python train.py --hop_length=160 --win_length=512 --targets=["oscillator", "filter", "filter motion", "pitch class"] --weight_standardization=true --head_dropout=0.1 --init="xavier_uniform" --lr_schedule="wsd_sqrt" --warmup_steps=1020
Rows from block 3, named by matrix and row number. Rows with one number belong to one channel. Each number is 128 + 24 x the weight over its row's rms, rounded and kept within 0 to 255. All counts start at 0. Numbers have three digits each. After the name is the row's rms in percent of the matrix's.
# convs0: first width-7 conv (model.blocks.3.convs.0.weight, 288x288x7, standardized in use), inputs 0-16, a 7 kernel for each
# convs1: second width-7 conv (model.blocks.3.convs.1.weight, 288x288x7, standardized in use, transposed), outputs 0-16, a 7 kernel for each
convs0.131 101:149151135117109116132114129133132126118117134120120124124123115140141139132123105094138143152156146135134149147144141133120102074059093142158140128156148140135121096077139143137124113121135116131133134133131127160138143155165169162127137153170168161164137141149153147141141083067079130172171156132130130140142141137123111097111141143121136149162176174168166
convs1.131 108:137122109114132154163120120123115124121118127119096089091108125150153148141133128139118120142158160139127125146147136125120112105146189180158138120108115110115120129131169168156140139148153124147160163146126107103106110107123133128082110130145144125115139128124120122124128126127111099072065081136132123115124137128126149150124110111127151148151152155148155
convs0.132 100:137117115126127122116123126142155170166155107104120135134113099112115130147154146142153150145136135147150143165181191184171162131134135133135132132149149155156152146149118122104081086106125140130131141154151131114129151149128106104119139143128108096109125120134148150136121087078095126132111103127127130129118105093144130132160177164137107116118114106106108
convs1.132 099:130152152133121125134129133120118117122133110113116102081076081123135136136126117119107100097122134127117113120129125114114121156147154156148131127127120123121116106095138129130125135156158141145131118112111115114106113122101087077106110114128130110098152157158159153147147153157159163152158179111102102102110110122080113140129097093097116115113120126137150
convs0.133 100:126115097076067085113129127128136141157174110111119128143147144125114100103108113124108128147156144121109133145139114101090109161128138134140146148112099100101112118117127121113108102113136083085100114120129136108113117094076064073099097115134152149144125133124105097097117128132148169189177153134125115097099106120093099119132137132110150166159143119116118
convs1.133 099:088085094103111109104096100113114115113101157148138132125119114083089095098116129129128119118125140155150113108106093102107102120120130125134128113110107111133146144149144138131097104108125083120131145133117107128121124146169181167112122126135143152163141138119120122114113116139148152148139129105115117133134126121107117140171183171146118138141148144138128
convs0.134 099:159149138139144156167120116106100096091095098097100105101099096153147140138138146150112108100101100092084104100100100103110119162171175173178185181132130127126131141146101106108106108104101159165166165164168171136138142152158164166105117129128120110107105107110113112115121129128128130133139142141126117116121131138154149147148148151150104110112112113118125
convs1.134 108:119109101108113118117174173174179185188186078069057052060066070143140138140137138138117112115111106106106084073066064071072080129134132122115110098150149142139131124119106100095091084072078112115112112113110107149151143140136134124119123121114105095097157158152154154149156170179171159156157153140134134134128130127156151131118115119122078079080088093098109
convs0.135 103:119128134136128126116091091092093089085084136138143150154154162156145137129132133137141142142146158158149118125130138145149155169153133126128137142095094096099097089085163154144135131130120108104099089082081074144135128122112106094156156167174172172158140158166166166159162132118110107109117114158156160167169173168156130119118130140141128124122122122126132
convs1.135 108:111103101098103102104110102102099100094096087083075074068071077147151152149152147147131142140134123121119134132129131127133135109121128134132133130117124129136139142147110108106102098093099104098098103107109112101094092088081082078131138143139132130131122128128125123124121140130124117112116113123122121115106102102123123112113120133145108111113117116119128
convs0.136 102:119124124123130135137087084080071067072082131126125119122124125149150137125112104098144147146145139132134106112106093091108132083094118124114090065160166165158147155161141147161168183190192105120132120106103104147142146154167164150136123118112110115131152162158145128128138165158144139132122121164151141134128128126133146148140129114107130126122121128134135
convs1.136 101:132121111126146156148108101091090085086088126129125132140154150125127135140147159159102094094086090092103126120116114113122122103097113129146153147137133135140152156161158161160145121104106113093086097100104096120129130128121116110112111111099092085098139128125128137139129113110112122136155167114118115113113103099144113100121163173165105104101104106105107
convs0.137 103:149144135124124127130100097086080073079077061049042050067078091125125116109107106108134137143140126120105120120113103099106124154140126129136141134121120121118126132150120120128131144148163132142156161164169165124114109111123134137134124115120128134148118123114111108112133060078092112124123112127138148142141128116119141146150144142145106102095092097109116
convs1.137 098:138135128127133137133112116121118118118120127126127132141156167149146149147153163167161156149145144141145144129119113114119130121116122125124125115109116119126133136138120125122116109103108127124125122121116114093103108124143155157131119115103099101106132125122117122127127135127126131144162175130133139142135138133132134140155164151131113110115119133135135
convs0.138 097:178159144131125127126101085086087089101113119137147138131124132117113119118119119115130128111111116107107133135137134130121112169172176151131113107142129106089086086098151147141145147162169119119126128135134134157162163151145138134137143141147143146148134125114109099099087170166165143132120118146146153154158150143140163172173164153154147146132137137135134
convs1.138 104:102098094097102110111126119110095081071056091108124127120111111165152133122116126140091082087097106109109117118114116106111118117122130131124129117120131140143141146147099118120123108104085097102111113125126123112118125128134123121123105103115124121107132135148160150139123132138141141140146157136152151160148148143159135135149153149136114116122129138132125
convs0.139 102:134141133130129126130107101111136167188196102096099112123116109137143145154159154151164159164163156149143121131133132131128127134132138159181188183135137136135131132141175166154131105101114143138129134146145137167175174154133119115102096109122127123129149130107112122132138114096099127163176177146144141131127124116147140140159175171158145147152154158159156
convs1.139 109:135150149135140143151115117107088082078081131130122113103103114143156158158144132129119105116127127121112114123120111098094088111121117094075080093107110114114108109106173159148124123120114181195169135116107110073074090108132161177127135139144135120120134134133129128122126127138145141138139136117106106100110117112132179188168161154147146142141141141145150
convs0.140 100:153152161165161161153140135128120118121127074056055054061070072165158158159160160160123124114108098096089067062050054068087101148140147156164160148098095097104111123133132137133136135134131160165162159157160167146143137133139135142104099092087088095104085084085086083088091173174181180176178181111108110105102099099154158158156151152154116120131137141147157
convs1.140 107:126121122134141150155111114117127129134134165166153144144148156106116107095089090097132128118121123122121073060050046043052059074073062062070086111162160156151149145142153159166159148140139118120126124131128131108112117121118118123066062059049047051063096089078080082087096113114103108106107119109121113119119108112151138122120132133125069083083085084090099
convs0.141 099:137148148140126122110124124116114118119123123134140145148149151154146136128134139143120123126132134134139141132122117114124139111126128138153164162102103108112116119117110094078058055058051109115110105100112120119111103114116118112114106096099108130156121124133145159161159184171154152158161160093108124124123129138128133121110098107115111115128146151153152
convs1.141 100:145149146140127114119139143144157170171174157156137131128144158174162132106097106118113124132127127124138147138134129139141141128144159139132116122083084075073074078087121115099090075088092142154153168157146135143140110091092114124164177179154144144152156155140133122127131073097091112113120123145155155172175182195152150139131136129127162171173161159166175
convs0.142 100:137150166172169175176099110124147151144143131132124121124118117158170174165159148142138129120122117117116115131136135122116112093099118133134122120091101117133136137136102100121140135125126099113142157157152141157147142142144130123108120146147147150162162163159152145137139166144142136118099092158142139131128121123127130127120110101090169161156157160158153
convs1.142 106:122112114112116118118131125121114108108104160155132120119124129135132133134148155159143137128122135142150126123121119114111101076102128122124134133161166168175169162162163193193195166139126119132125138130118114109107118145158163167093091087098109112119116113090074072073073091106115133147165173141154151156157154161121105114115128145148109104099097116134145